{
  "dataset": "short English words printed on busy colour backdrops",
  "image_size": 48,
  "encoder_qk_norm": false,
  "encoder_experts_per_token": 1,
  "text_encoder_width": 256,
  "epochs": 116.1
}
Rows from block 5 of the text encoder of a small contrastive image-text model, named by matrix and row number. Rows with one number belong to one neuron. Each number is 50 + 15 x the weight over its row's rms, rounded and kept within 0 to 99. All counts start at 0. After the name is the row's rms in percent of the matrix's.
Before each neuron's rows are labels from the 100 texts, of 14848, where the neuron reaches its highest value: "fires on" is the input token at the peak. Only what is clearly more common there than usual is listed. The data: short English words printed on busy colour backdrops. In brackets: how many of the 100.
# fc1: MLP up (text_encoder.blocks.5.mlp.fc1.weight, 1024x256), inputs 0-127
# fc2: MLP down (text_encoder.blocks.5.mlp.fc2.weight, 256x1024, transposed), outputs 0-127

fires on: "wire" (63); "wax" (37)
fc1.131 092:51 37 41 35 62 61 65 71 52 53 29 50 24 40 44 60 53 47 49 60 62 42 50 53 51 54 56 25 52 53 44 24 54 63 38 47 42 35 50 72 44 45 43 60 44 68 47 44 48 55 57 50 78 37 30 06 29 53 61 33 64 43 50 16 51 63 48 51 59 22 45 36 47 71 57 63 36 47 38 68 53 75 73 38 53 25 07 75 56 61 54 24 43 89 59 44 59 44 53 43 26 00 31 05 44 60 47 73 39 27 44 39 29 67 73 70 43 64 25 36 49 68 70 29 54 46 20 57
fc2.131 078:58 58 46 65 66 64 47 39 58 65 58 42 59 29 66 55 56 61 34 46 33 50 66 74 61 75 74 70 50 36 48 67 30 26 50 56 39 39 35 55 80 61 74 51 52 61 59 37 50 42 56 54 34 61 45 60 67 65 46 70 66 60 55 77 54 52 62 52 52 46 78 80 57 33 40 46 43 39 64 29 45 32 52 64 45 61 52 46 44 15 47 51 34 36 51 70 68 42 49 72 90 91 50 61 74 54 41 44 56 24 48 51 49 49 39 36 43 09 47 54 59 45 37 68 49 48 56 59

fires on: "city" (61); "kite" (39)
fc1.368 166:68 65 59 25 36 33 47 58 61 58 63 68 56 51 51 51 64 39 41 76 46 52 55 37 59 40 80 65 44 61 65 45 12 21 63 62 51 73 61 67 50 33 37 39 60 36 55 24 61 61 47 54 63 43 36 42 29 57 32 63 46 39 55 47 29 69 50 72 43 69 24 70 37 49 37 27 76 33 61 24 86 58 54 52 45 68 29 73 52 62 19 83 54 42 39 80 64 55 50 42 70 52 48 42 54 36 43 64 45 63 63 56 74 44 42 68 55 61 17 52 54 77 61 72 50 34 49 39
fc2.368 201:38 30 31 67 59 60 48 48 49 45 25 31 50 51 44 49 24 66 64 27 55 32 37 71 33 76 37 46 64 35 55 53 91 66 38 40 51 34 34 20 57 69 60 57 42 62 52 70 32 40 51 39 37 69 80 52 66 32 59 40 51 53 42 49 71 38 48 33 54 24 74 33 65 64 60 67 29 66 41 67 10 46 51 43 53 31 68 34 39 52 64 12 49 52 69 29 42 45 47 61 38 45 47 53 48 66 48 37 47 26 29 40 36 54 56 28 33 48 75 53 59 26 45 35 42 64 54 59

fires on: "north" (67); "dark" (33)
fc1.269 176:46 46 46 29 74 68 70 56 44 68 70 36 69 57 53 53 31 36 38 39 49 47 67 49 16 55 58 55 39 60 25 82 40 40 11 40 22 53 69 60 40 52 49 55 56 34 60 37 41 58 72 47 41 43 48 58 57 54 67 48 41 50 46 46 43 39 50 20 73 36 69 71 71 45 46 54 17 59 45 35 66 53 33 59 22 52 39 49 67 46 35 36 56 43 19 68 23 57 66 56 63 32 50 70 52 60 64 59 43 66 77 37 69 27 40 60 49 64 40 53 64 33 58 60 62 47 47 36
fc2.269 215:65 56 54 81 19 41 24 50 53 42 33 60 40 40 54 38 73 71 56 55 53 51 42 61 88 49 48 63 60 39 80 18 64 49 83 64 75 46 37 52 67 57 45 37 55 71 37 62 59 48 35 43 54 48 53 43 35 42 40 48 57 56 49 59 65 60 45 71 34 65 24 32 22 59 64 50 80 32 52 64 29 51 61 44 68 52 64 45 39 51 58 69 47 47 73 38 78 45 30 56 42 65 55 40 46 35 38 46 48 35 26 59 29 59 61 34 41 35 61 40 48 72 51 42 51 56 59 75

fires on: "bell" (67); "wall" (33)
fc1.34 090:51 62 39 60 45 56 50 24 16 14 55 54 45 54 41 52 39 54 38 72 55 34 49 41 51 40 47 43 27 52 29 41 61 39 64 60 46 46 60 54 63 55 47 43 47 66 25 64 54 36 34 61 27 74 24 60 34 64 44 30 48 38 65 73 62 34 57 31 41 70 27 82 59 45 64 53 37 79 70 27 56 29 69 19 38 25 61 86 29 82 39 37 32 53 51 65 61 39 44 54 52 61 55 49 35 54 56 47 50 43 43 64 54 63 26 62 54 45 41 58 46 43 36 57 57 35 34 28
fc2.34 091:63 38 59 49 56 37 31 61 74 88 46 50 76 56 72 50 37 53 38 50 30 66 43 66 57 37 54 72 71 48 92 47 47 71 55 29 46 45 25 46 55 26 55 46 39 14 72 56 46 57 63 27 86 43 54 55 57 28 61 84 50 68 47 37 28 80 47 63 71 38 77 34 30 50 44 61 56 36 40 69 31 65 27 65 40 46 52 27 69 36 57 68 73 49 38 44 56 41 79 43 64 51 48 60 48 43 42 61 67 52 39 41 42 41 64 37 45 55 42 36 38 48 52 64 32 45 53 54

fires on: "zone" (67); "fork" (33)
fc1.759 099:52 49 74 44 45 44 48 47 54 63 43 20 21 62 44 36 66 33 54 62 58 83 63 51 68 21 43 56 55 33 54 44 61 70 44 48 77 48 44 32 63 54 75 66 60 40 25 50 60 54 56 47 64 62 49 52 40 47 28 49 48 61 18 30 52 62 39 69 65 47 42 36 51 57 39 53 54 26 36 57 49 38 51 41 64 54 24 47 82 51 56 44 34 26 56 09 58 58 51 55 59 26 42 39 45 51 40 25 41 86 53 81 38 37 62 77 30 48 45 29 42 66 30 17 29 53 58 46
fc2.759 090:49 63 27 56 81 47 41 65 53 50 62 62 85 58 62 69 49 38 33 27 38 53 35 49 46 95 65 64 56 47 46 39 50 38 63 27 50 35 58 58 40 33 45 41 44 52 78 47 31 26 58 48 58 31 41 49 57 50 79 56 61 63 55 45 53 67 49 56 52 51 77 70 50 41 63 40 32 72 50 33 18 48 58 64 56 51 60 52 16 46 63 56 72 78 28 88 33 46 53 50 53 89 56 68 55 50 63 90 67 24 35 37 49 67 14 27 58 41 44 60 52 36 62 78 50 61 31 56

fires on: "<end>" (100)
fc1.731 101:43 65 35 63 63 57 54 73 47 49 43 43 48 43 36 33 59 34 60 52 62 64 27 63 61 18 35 46 62 53 22 49 65 72 31 72 73 56 46 53 69 62 99 95 59 36 31 47 55 41 44 48 49 15 53 52 52 46 37 49 34 58 39 24 61 50 68 41 51 73 48 52 36 46 31 41 31 53 43 57 52 36 70 40 58 31 65 16 43 30 54 43 60 25 42 36 48 52 50 45 71 49 35 53 41 33 51 82 50 35 10 48 40 35 52 55 37 39 38 70 62 46 57 41 40 61 48 72
fc2.731 108:75 29 65 51 38 31 55 40 38 36 68 38 47 78 61 51 49 64 70 66 61 32 38 70 26 59 37 46 38 49 59 59 42 31 49 55 32 45 38 98 42 50 22 15 49 48 51 56 57 80 64 55 55 46 50 51 50 39 63 41 67 41 69 57 35 49 03 59 41 38 47 28 54 72 53 34 58 36 72 56 39 54 54 29 11 56 61 60 56 53 45 67 42 63 56 49 60 51 44 12 61 26 57 40 59 48 46 48 39 76 84 57 46 36 45 36 55 47 63 32 40 38 68 38 46 22 45 43

fires on: "queen" (65)
fc1.628 169:40 39 81 49 42 33 45 43 62 40 49 37 73 44 38 47 51 70 62 76 43 40 43 34 51 17 77 54 67 66 88 39 60 38 87 44 42 64 38 54 17 49 66 31 36 82 39 33 65 50 20 40 54 22 48 30 53 83 24 55 49 49 56 78 41 66 60 48 70 47 68 40 36 34 51 40 60 77 32 76 47 47 41 24 50 47 61 40 60 75 54 45 55 61 45 38 61 22 43 37 62 31 51 36 56 41 35 18 38 45 43 66 35 78 41 39 41 39 57 50 43 60 49 46 41 09 53 54
fc2.628 207:67 52 23 43 60 59 44 61 40 61 40 62 36 58 60 56 60 39 49 30 63 58 52 67 40 74 29 45 45 41 14 65 30 66 20 53 59 32 58 43 72 55 40 75 61 20 67 56 49 44 78 61 56 72 45 70 54 09 76 49 51 60 37 20 52 42 44 44 23 51 33 62 60 74 51 48 47 25 59 29 57 45 60 69 57 56 36 63 39 23 53 56 45 33 54 66 27 73 54 42 50 79 45 63 48 61 64 72 56 60 56 47 73 30 54 63 71 56 47 60 57 24 52 59 65 93 47 35

fires on: "wheel" (59)
fc1.408 152:48 34 42 10 64 44 43 63 53 52 59 34 44 35 47 25 37 69 62 45 32 35 34 47 54 39 50 40 54 60 70 63 28 56 85 47 34 56 72 51 55 80 41 56 47 45 17 41 46 29 65 60 75 76 47 55 31 25 34 67 51 37 19 73 44 61 67 46 54 34 67 41 44 12 59 30 60 79 23 71 43 46 51 45 44 52 53 33 58 58 23 29 45 29 44 96 37 65 65 39 39 55 46 51 40 45 52 39 67 59 48 66 69 57 50 41 49 48 73 67 51 61 66 44 52 78 56 66
fc2.408 169:52 74 56 86 42 49 55 44 53 38 51 56 63 67 59 78 70 33 48 63 62 64 61 59 56 59 43 63 53 45 46 43 85 50 26 51 73 49 41 47 51 22 57 44 51 54 82 68 45 71 35 42 21 37 57 53 67 71 64 37 54 57 77 21 65 52 33 53 45 55 35 54 55 90 48 50 50 19 77 30 57 61 44 56 61 45 44 65 36 36 81 74 55 67 59 07 57 40 29 55 71 46 53 46 68 52 33 58 40 48 46 41 33 48 49 68 53 64 20 38 53 35 45 53 43 36 43 34

fires on: "ship" (65); "kind" (35)
fc1.621 119:42 35 79 48 50 70 67 57 51 38 35 62 64 56 21 67 48 59 72 58 37 41 62 78 23 26 35 37 54 49 42 25 54 68 50 68 56 61 63 33 36 77 48 83 50 32 52 40 50 46 53 33 56 70 27 82 51 53 59 43 44 72 43 34 62 48 47 74 44 26 64 31 55 63 66 44 43 79 52 68 49 68 55 59 64 43 11 41 52 61 53 49 14 65 56 59 70 49 41 41 51 41 48 39 35 37 53 39 62 55 51 41 40 28 47 59 64 18 15 38 36 66 41 32 66 62 56 30
fc2.621 112:68 73 30 48 47 26 57 38 61 51 83 40 52 59 66 33 63 33 27 41 58 47 52 26 66 80 71 83 50 53 55 70 59 37 60 47 38 28 35 45 57 36 42 29 49 64 36 57 57 33 55 59 48 43 48 32 59 45 45 62 56 47 65 55 31 58 40 40 64 67 68 62 41 40 44 58 40 50 26 25 11 39 43 40 59 40 92 63 45 37 42 46 86 38 33 42 35 60 63 62 38 60 56 55 65 68 27 72 57 58 26 67 44 71 58 44 32 49 75 64 68 26 54 69 39 49 32 73

fires on: "queen" (65); "lamp" (35)
fc1.91 157:44 58 55 33 61 75 56 64 56 51 45 46 49 72 67 46 37 29 55 41 50 40 61 60 59 41 49 59 40 72 29 67 60 45 50 73 43 61 57 36 60 99 56 34 48 47 31 62 48 32 40 41 45 50 45 37 31 30 59 37 43 45 12 56 69 55 30 45 52 49 63 49 29 57 54 45 68 45 47 70 81 77 56 76 47 41 70 60 43 50 27 29 43 47 47 66 44 49 38 61 52 79 56 08 70 61 53 55 74 43 55 49 60 27 37 57 39 62 70 53 81 46 50 52 47 65 54 33
fc2.91 185:56 49 41 72 39 27 41 31 44 51 59 54 64 22 39 57 61 78 46 65 43 56 51 51 49 69 55 35 64 33 78 44 44 48 52 21 61 39 46 63 45 00 41 65 48 56 84 39 59 60 60 63 56 56 57 63 57 73 45 65 60 53 77 39 39 42 53 52 56 64 34 56 73 40 46 50 32 55 58 39 10 32 44 24 61 48 38 43 54 43 75 79 65 61 45 35 57 57 62 43 52 11 38 80 32 36 56 50 24 49 42 54 42 67 65 56 72 44 40 43 17 45 56 46 57 33 45 75

fires on: "<end>" (100)
fc1.254 105:71 26 69 51 57 76 53 44 65 07 67 64 56 76 40 59 60 51 52 63 31 22 41 68 51 13 58 54 47 43 48 51 34 45 33 62 43 49 49 50 36 49 71 53 41 43 42 58 78 29 34 35 49 00 47 71 43 66 48 87 63 30 54 59 60 53 70 40 67 39 46 72 43 47 52 39 51 66 49 57 32 45 39 23 56 29 71 52 35 50 30 46 74 58 44 70 56 45 41 50 64 34 68 86 57 46 39 59 66 50 45 58 56 43 22 53 56 84 54 67 49 56 58 52 46 46 39 37
fc2.254 100:59 11 45 50 46 50 67 47 86 74 51 47 42 82 64 83 75 59 02 48 62 70 48 73 52 21 82 73 56 35 69 46 42 46 42 22 49 20 45 60 30 31 27 30 42 76 52 45 70 48 46 29 39 33 76 18 53 43 18 62 38 22 56 57 48 41 37 61 48 51 72 41 52 70 56 40 31 58 37 55 68 57 33 36 32 63 33 48 30 52 70 69 47 52 53 58 76 42 34 23 46 50 59 74 57 68 50 64 42 68 68 50 45 46 44 41 40 65 50 51 24 35 53 35 71 48 54 39

fires on: "bell" (67)
fc1.542 085:67 43 67 48 49 42 53 37 26 38 56 74 40 37 52 25 51 42 46 72 76 43 48 24 45 33 18 56 51 47 32 42 47 32 37 47 79 48 48 49 50 49 57 61 52 55 39 62 53 49 47 69 39 34 52 52 38 45 61 42 49 33 60 60 69 51 53 49 54 59 20 44 39 43 43 47 59 42 63 30 42 46 59 32 48 39 49 60 25 54 50 58 53 41 43 66 32 34 33 45 69 55 68 57 13 64 39 49 57 65 40 67 58 62 33 72 53 38 87 67 63 43 39 49 54 22 33 25
fc2.542 083:43 51 69 58 65 46 38 48 74 80 63 30 71 65 70 77 50 42 50 54 14 68 28 71 48 44 82 66 62 27 96 60 48 58 70 36 45 46 15 41 65 38 31 39 37 36 74 60 67 58 52 30 80 73 38 65 51 30 31 67 42 56 39 32 47 81 51 66 78 37 72 59 46 66 57 33 33 54 57 51 30 59 42 67 39 54 47 44 33 42 56 46 60 62 48 66 54 58 60 48 54 30 59 41 58 58 46 56 46 53 41 69 44 49 60 46 71 55 29 24 18 47 50 66 56 62 50 54

fires on: "wheel" (59)
fc1.516 074:38 44 60 51 62 75 48 29 54 36 25 51 58 60 62 55 20 70 45 44 53 69 77 53 36 69 71 60 40 49 78 46 20 52 74 61 62 43 31 66 46 62 55 52 63 35 62 55 23 43 49 65 56 57 52 41 77 35 41 61 49 33 70 22 39 19 29 20 65 38 41 72 50 71 51 34 62 65 71 49 60 43 42 57 39 40 47 49 45 76 29 31 47 85 39 39 47 56 51 21 45 60 42 49 36 52 50 62 56 79 39 41 57 38 61 40 74 69 61 57 61 31 59 34 90 75 65 39
fc2.516 089:67 77 39 38 47 16 52 55 48 66 58 52 17 47 49 71 36 47 31 56 41 48 04 69 51 33 39 52 33 39 39 55 38 64 28 40 44 65 52 42 36 28 50 52 48 68 35 63 70 42 45 50 71 29 33 44 50 54 34 48 41 42 82 39 67 50 89 60 29 65 40 53 36 52 47 45 57 56 63 62 43 22 31 83 51 63 49 63 27 30 59 71 57 24 90 34 55 27 71 90 51 69 32 45 66 44 64 45 37 45 67 60 34 51 35 35 48 18 45 80 53 31 67 58 42 54 29 74

fires on: "night" (50); "room" (50)
fc1.440 111:14 48 56 59 38 71 30 52 55 61 61 35 42 83 49 11 58 33 54 76 81 50 42 49 57 48 50 44 53 63 44 67 54 52 46 62 60 61 79 64 73 45 42 55 39 57 34 47 28 44 54 26 40 70 35 54 68 38 37 43 57 69 04 41 42 43 68 56 83 52 62 58 45 36 45 34 55 61 40 47 68 31 31 16 54 63 78 47 76 61 37 75 60 38 46 44 62 47 57 34 61 60 44 48 59 41 43 61 32 18 46 34 70 40 54 35 51 43 62 56 33 35 38 55 54 36 58 68
fc2.440 107:30 64 44 63 58 56 53 74 53 62 64 59 49 92 48 13 39 29 68 46 68 41 52 23 36 33 45 52 87 53 51 09 48 61 51 50 55 54 43 24 43 31 55 52 33 36 73 15 44 63 72 32 52 38 45 38 47 39 51 54 41 41 14 53 64 37 56 55 61 63 38 40 76 58 37 52 44 47 58 57 61 65 45 24 40 28 54 42 68 69 62 48 46 50 47 43 45 40 53 55 76 51 60 31 71 45 64 46 43 23 50 51 39 42 57 57 82 39 29 65 39 41 21 71 66 28 76 73

fires on: "queen" (65); "bread" (35)
fc1.732 159:42 71 61 46 44 48 83 68 51 76 59 24 83 44 37 25 35 45 51 48 53 53 38 70 85 65 42 40 67 47 62 31 47 46 75 71 61 62 41 55 47 42 21 54 43 67 00 86 43 48 68 47 49 43 57 40 31 56 49 60 65 20 66 54 48 56 58 50 47 42 58 32 61 59 37 64 58 73 33 75 62 50 38 61 61 50 36 52 70 59 51 41 61 56 56 53 57 23 41 51 50 30 61 61 47 35 35 29 32 62 41 63 55 65 49 74 46 70 55 66 24 57 04 39 27 55 45 66
fc2.732 184:59 26 52 68 61 41 11 42 59 32 27 61 15 48 66 76 72 52 47 60 51 62 49 28 32 30 57 65 44 61 45 68 61 50 36 23 37 38 57 29 47 58 87 53 53 44 99 11 67 48 45 64 49 56 41 61 68 41 51 38 43 84 37 46 51 51 44 50 41 59 36 61 46 42 64 42 48 22 61 21 45 46 64 38 51 43 61 53 40 38 49 62 37 45 33 54 37 66 66 50 46 70 40 45 54 64 66 77 61 40 60 39 39 37 49 27 55 42 49 36 72 44 87 51 63 53 56 30

fires on: "zone" (67); "seed" (33)
fc1.87 171:43 38 79 21 51 48 21 51 49 58 36 52 56 30 57 49 50 55 38 24 63 46 51 55 63 60 64 53 54 50 25 60 65 58 59 46 43 46 61 48 50 80 66 51 44 79 23 53 62 38 65 71 62 38 41 72 48 52 89 62 26 58 45 46 62 52 44 53 66 68 43 38 62 50 51 38 41 62 51 41 52 41 67 51 61 92 68 73 70 38 54 70 55 52 51 61 54 56 36 53 22 28 26 60 29 33 38 50 36 27 64 54 62 57 24 30 59 28 62 79 69 38 45 54 65 43 43 29
fc2.87 201:61 66 26 84 54 51 76 56 55 44 58 47 48 77 37 42 34 49 55 68 42 58 46 54 38 65 32 46 40 47 82 48 36 49 40 58 52 46 44 53 51 20 29 46 51 22 70 48 41 57 34 44 53 63 59 36 40 54 00 37 72 51 50 47 38 53 59 39 24 35 59 58 37 43 56 60 54 29 58 67 39 59 39 60 36 13 42 25 29 63 43 24 57 44 43 39 48 41 60 50 80 72 66 43 77 73 59 51 53 70 39 44 51 44 67 69 43 76 29 24 30 73 53 63 37 60 59 83

fires on: "fly" (54); "air" (23)
fc1.594 112:68 74 60 45 44 55 54 59 68 45 57 46 38 63 78 55 50 38 49 16 36 69 61 27 61 39 52 65 38 70 46 74 64 51 29 23 50 63 47 42 63 35 26 70 36 35 48 52 45 44 43 52 62 71 36 45 35 64 38 45 77 52 53 59 51 20 65 55 39 43 47 23 26 67 54 44 64 52 21 65 08 43 68 45 61 69 46 50 51 49 39 57 37 62 46 46 37 29 45 54 58 63 60 57 32 60 49 40 38 45 80 64 35 23 77 43 32 41 52 44 51 52 87 56 39 44 52 38
fc2.594 090:39 24 39 47 56 44 29 37 40 49 52 55 66 30 22 48 55 54 42 74 61 22 47 75 51 60 44 39 64 36 56 22 31 49 70 72 40 27 53 47 54 62 69 37 61 55 65 37 51 55 53 43 37 38 66 52 62 40 62 48 30 50 51 35 47 72 37 48 58 59 59 71 68 24 49 52 42 51 78 42 89 53 37 54 45 40 53 44 59 44 62 47 71 44 58 38 57 71 58 39 59 29 52 55 76 49 46 61 71 47 02 47 58 74 28 56 57 45 55 49 56 39 23 50 67 55 35 59

fires on: "boat" (61); "wax" (39)
fc1.124 126:32 60 99 88 77 78 57 46 29 33 45 48 31 50 38 55 35 15 44 68 62 45 55 26 58 48 37 65 33 61 46 22 32 58 51 49 24 55 34 46 42 72 34 60 14 24 47 43 33 67 56 35 86 76 35 54 67 32 44 61 43 47 61 42 51 73 61 51 48 36 46 48 33 58 39 61 43 62 45 63 37 66 53 46 49 68 41 53 66 54 49 29 64 41 49 60 31 48 40 40 55 53 51 43 36 69 34 58 28 54 52 70 62 70 68 49 47 49 44 66 68 58 71 69 38 41 56 22
fc2.124 114:70 33 10 00 20 02 37 50 95 60 54 54 73 49 57 28 73 73 55 53 39 54 45 64 47 47 51 39 81 34 63 75 74 49 45 61 78 41 45 45 43 42 70 46 80 68 47 47 66 37 49 64 27 26 62 63 43 48 61 48 57 55 27 41 52 34 44 45 52 60 61 47 58 36 64 35 53 49 62 39 47 31 54 50 53 32 69 33 28 38 63 70 43 66 36 36 57 63 67 44 51 55 48 48 67 27 64 55 67 46 33 37 43 43 36 65 62 56 58 33 42 29 31 27 57 73 50 77

fires on: "fly" (54); "pig" (46)
fc1.342 167:59 78 46 55 43 33 38 33 35 22 64 74 24 66 62 58 52 47 74 54 40 45 51 41 46 56 69 37 57 30 22 23 73 43 30 62 48 46 48 33 46 31 13 33 64 50 70 46 53 76 46 25 56 65 55 64 59 42 53 64 39 55 78 66 54 38 53 52 45 45 63 51 65 61 50 56 53 74 28 50 49 22 47 59 33 27 39 50 27 00 31 71 56 62 67 42 43 42 59 33 42 41 47 28 47 67 57 52 63 60 58 73 40 70 68 44 47 52 37 53 46 70 65 10 47 57 33 50
fc2.342 206:40 16 49 48 53 66 67 64 66 74 46 34 79 48 36 49 43 52 31 39 51 51 46 55 55 46 28 66 42 58 83 72 21 65 50 33 46 50 43 59 49 70 76 69 36 45 20 39 47 32 51 80 40 41 46 42 44 72 48 35 63 47 33 21 42 54 52 53 53 62 39 56 35 39 35 46 48 32 63 40 45 75 57 40 68 70 56 58 71 99 75 32 44 32 26 60 58 51 42 65 54 71 57 76 52 28 46 47 37 40 34 30 49 32 34 63 53 40 64 40 54 37 41 90 43 43 65 43

fires on: "slow" (59); "view" (41)
fc1.411 101:37 19 56 51 48 28 75 79 58 26 31 47 43 48 45 33 55 47 50 51 60 56 20 50 62 49 53 61 35 50 60 40 47 61 54 46 50 50 55 47 18 60 50 55 49 62 71 44 16 45 48 60 73 60 66 55 53 47 48 46 27 43 48 51 86 48 33 46 41 33 32 36 46 48 37 45 57 51 52 32 66 59 12 59 58 61 88 51 54 49 55 53 55 65 49 76 49 37 50 48 55 46 63 46 42 29 54 49 51 73 31 51 64 43 46 47 42 26 54 24 63 69 48 40 44 74 54 37
fc2.411 087:77 22 61 57 73 37 76 45 59 30 48 43 44 79 45 27 57 46 69 55 39 42 70 68 37 40 39 77 54 55 60 41 53 33 34 56 23 04 66 49 43 51 40 76 53 48 55 53 57 50 44 20 61 30 32 73 53 57 32 69 27 35 57 77 54 41 51 36 37 68 62 36 56 44 67 60 51 60 74 48 52 82 19 64 26 52 78 34 46 49 91 38 25 43 51 53 42 44 57 26 51 48 53 65 48 18 68 46 57 70 68 78 56 43 43 46 55 29 41 53 54 58 58 55 43 58 52 38

fires on: "city" (61); "air" (39)
fc1.370 141:53 72 50 11 72 62 52 35 25 23 65 50 28 55 61 58 49 56 31 39 55 68 25 55 30 33 70 70 71 59 24 47 67 41 47 40 62 65 52 82 75 39 39 77 42 45 49 55 50 48 43 41 73 56 38 70 45 70 53 30 42 14 33 51 70 31 26 37 54 47 58 28 29 43 68 60 73 52 38 26 47 75 46 44 62 41 46 38 66 31 64 56 42 58 53 35 43 42 66 64 59 35 58 48 81 63 51 52 53 30 46 42 70 63 42 32 39 45 19 48 57 61 79 76 54 84 75 55
fc2.370 135:51 19 41 86 25 33 48 70 74 82 38 51 86 46 41 35 46 41 68 62 45 33 72 63 79 61 32 28 31 50 75 48 43 51 48 59 31 23 51 18 38 57 50 34 59 51 67 46 66 60 56 56 27 39 55 40 58 20 35 63 66 75 73 35 22 68 69 64 44 40 50 66 54 60 25 34 27 42 59 65 50 32 53 58 43 69 45 62 43 66 37 42 64 49 43 57 51 61 41 49 45 60 51 48 17 48 47 42 55 62 43 57 34 35 66 69 55 46 94 38 53 28 24 40 46 16 32 52

fires on: "north" (67); "queen" (33)
fc1.376 159:42 72 61 23 42 70 83 34 53 51 65 23 61 53 48 63 24 81 55 54 59 61 44 43 37 36 44 44 60 48 38 48 67 53 57 57 52 82 40 35 42 08 66 39 48 60 60 54 63 90 61 28 30 47 56 55 63 47 61 54 48 50 56 68 46 70 20 43 43 68 63 51 59 43 49 49 30 32 22 39 29 63 46 59 50 53 73 55 45 47 68 23 43 55 78 54 47 40 75 52 39 73 57 40 52 43 60 61 68 66 71 75 50 24 44 32 64 39 45 41 71 29 41 33 43 74 63 21
fc2.376 192:49 28 33 76 62 28 23 66 47 48 37 83 50 44 53 38 92 19 36 55 51 41 74 54 63 49 49 40 46 57 66 56 28 50 45 35 53 07 62 48 59 91 34 65 54 39 43 49 49 18 41 66 74 50 39 49 41 50 39 49 61 52 45 32 58 32 61 48 59 35 35 55 43 62 45 45 76 69 70 69 70 25 56 41 56 53 37 49 54 37 37 74 51 56 22 48 41 58 24 47 54 08 54 58 45 57 35 42 33 41 37 37 56 73 49 69 39 57 75 49 34 74 51 67 47 23 34 72

fires on: "bell" (67); "corn" (33)
fc1.15 113:52 66 51 62 52 32 21 63 47 77 48 62 66 74 55 32 67 52 47 74 48 31 72 47 39 42 39 37 46 59 37 51 66 42 47 58 38 37 45 40 62 56 54 50 51 63 50 67 32 48 31 64 22 44 53 85 44 29 27 41 50 62 56 16 81 42 40 52 74 65 24 63 61 46 43 54 61 78 32 56 44 55 43 28 63 55 95 25 78 31 53 37 33 63 41 52 58 55 65 54 43 34 55 61 46 41 75 70 50 67 59 59 38 40 52 60 57 35 75 61 47 69 44 53 56 64 57 39
fc2.15 086:96 74 58 53 68 30 41 29 46 54 64 30 53 45 79 71 59 60 42 52 31 72 34 48 72 51 62 57 68 36 79 54 33 70 56 34 66 57 30 37 43 47 54 37 55 24 64 41 65 75 41 33 65 71 56 40 65 41 73 72 49 53 34 54 29 70 69 54 44 26 90 55 50 44 53 45 53 52 55 57 29 48 34 47 56 53 38 63 39 52 40 39 61 26 53 45 54 62 68 46 68 60 56 33 52 67 37 36 50 28 23 52 55 47 67 36 50 54 34 45 38 21 42 66 21 45 10 48

fires on: "<end>" (100)
fc1.535 107:65 75 91 49 69 63 39 68 74 63 58 35 52 42 54 48 42 37 54 35 62 39 75 46 42 44 78 29 58 50 37 59 30 55 41 58 72 16 52 48 36 89 75 65 35 55 50 32 41 52 65 73 49 59 52 49 33 71 60 36 41 60 52 44 63 45 49 22 57 51 41 65 55 51 52 34 47 36 69 54 37 59 71 38 45 32 22 28 44 77 65 50 57 45 47 64 29 48 45 30 33 46 74 38 33 23 57 22 69 61 44 66 24 63 50 39 43 33 76 44 56 56 45 48 70 63 63 56
fc2.535 090:40 52 34 49 81 48 64 40 49 35 56 52 58 70 42 45 56 76 73 49 33 67 55 83 49 80 51 35 46 77 47 46 60 53 44 43 20 69 35 63 48 29 12 20 66 62 31 52 40 43 24 43 61 32 52 48 87 64 65 44 40 68 63 71 29 63 54 59 54 55 48 40 63 67 30 67 45 42 22 33 70 34 69 55 63 38 67 62 45 50 63 43 20 54 55 54 88 63 51 69 60 60 58 53 74 69 70 72 44 40 53 61 57 33 67 54 49 59 23 58 28 57 57 29 88 44 37 56

fires on: "knee" (60); "lake" (40)
fc1.653 110:18 56 25 39 37 75 51 36 55 60 34 32 62 71 60 51 66 63 34 42 54 43 72 44 49 28 44 16 74 57 45 31 62 43 40 42 85 60 56 60 48 54 69 39 29 63 51 37 13 47 63 50 49 56 39 47 36 40 37 30 70 41 52 46 50 50 57 55 62 37 54 66 42 59 38 28 34 26 52 53 54 38 38 62 41 54 04 53 29 40 30 52 17 52 42 40 47 47 58 47 83 32 19 45 50 67 57 56 55 54 45 38 44 48 45 55 68 48 69 47 54 43 46 64 54 69 42 64
fc2.653 092:82 30 60 47 70 39 22 61 53 27 67 54 46 32 53 45 48 65 63 45 62 85 44 54 24 51 87 90 42 55 73 56 74 74 73 65 60 43 50 57 62 38 49 41 29 35 54 44 50 25 49 32 37 59 29 66 51 53 40 40 70 43 42 37 68 92 52 49 47 53 48 77 48 24 35 47 59 57 43 50 15 63 69 29 47 51 58 49 56 47 90 26 70 52 47 23 62 49 75 48 65 69 43 49 54 40 15 59 50 58 52 62 62 67 74 45 52 42 29 51 61 53 63 65 36 26 42 42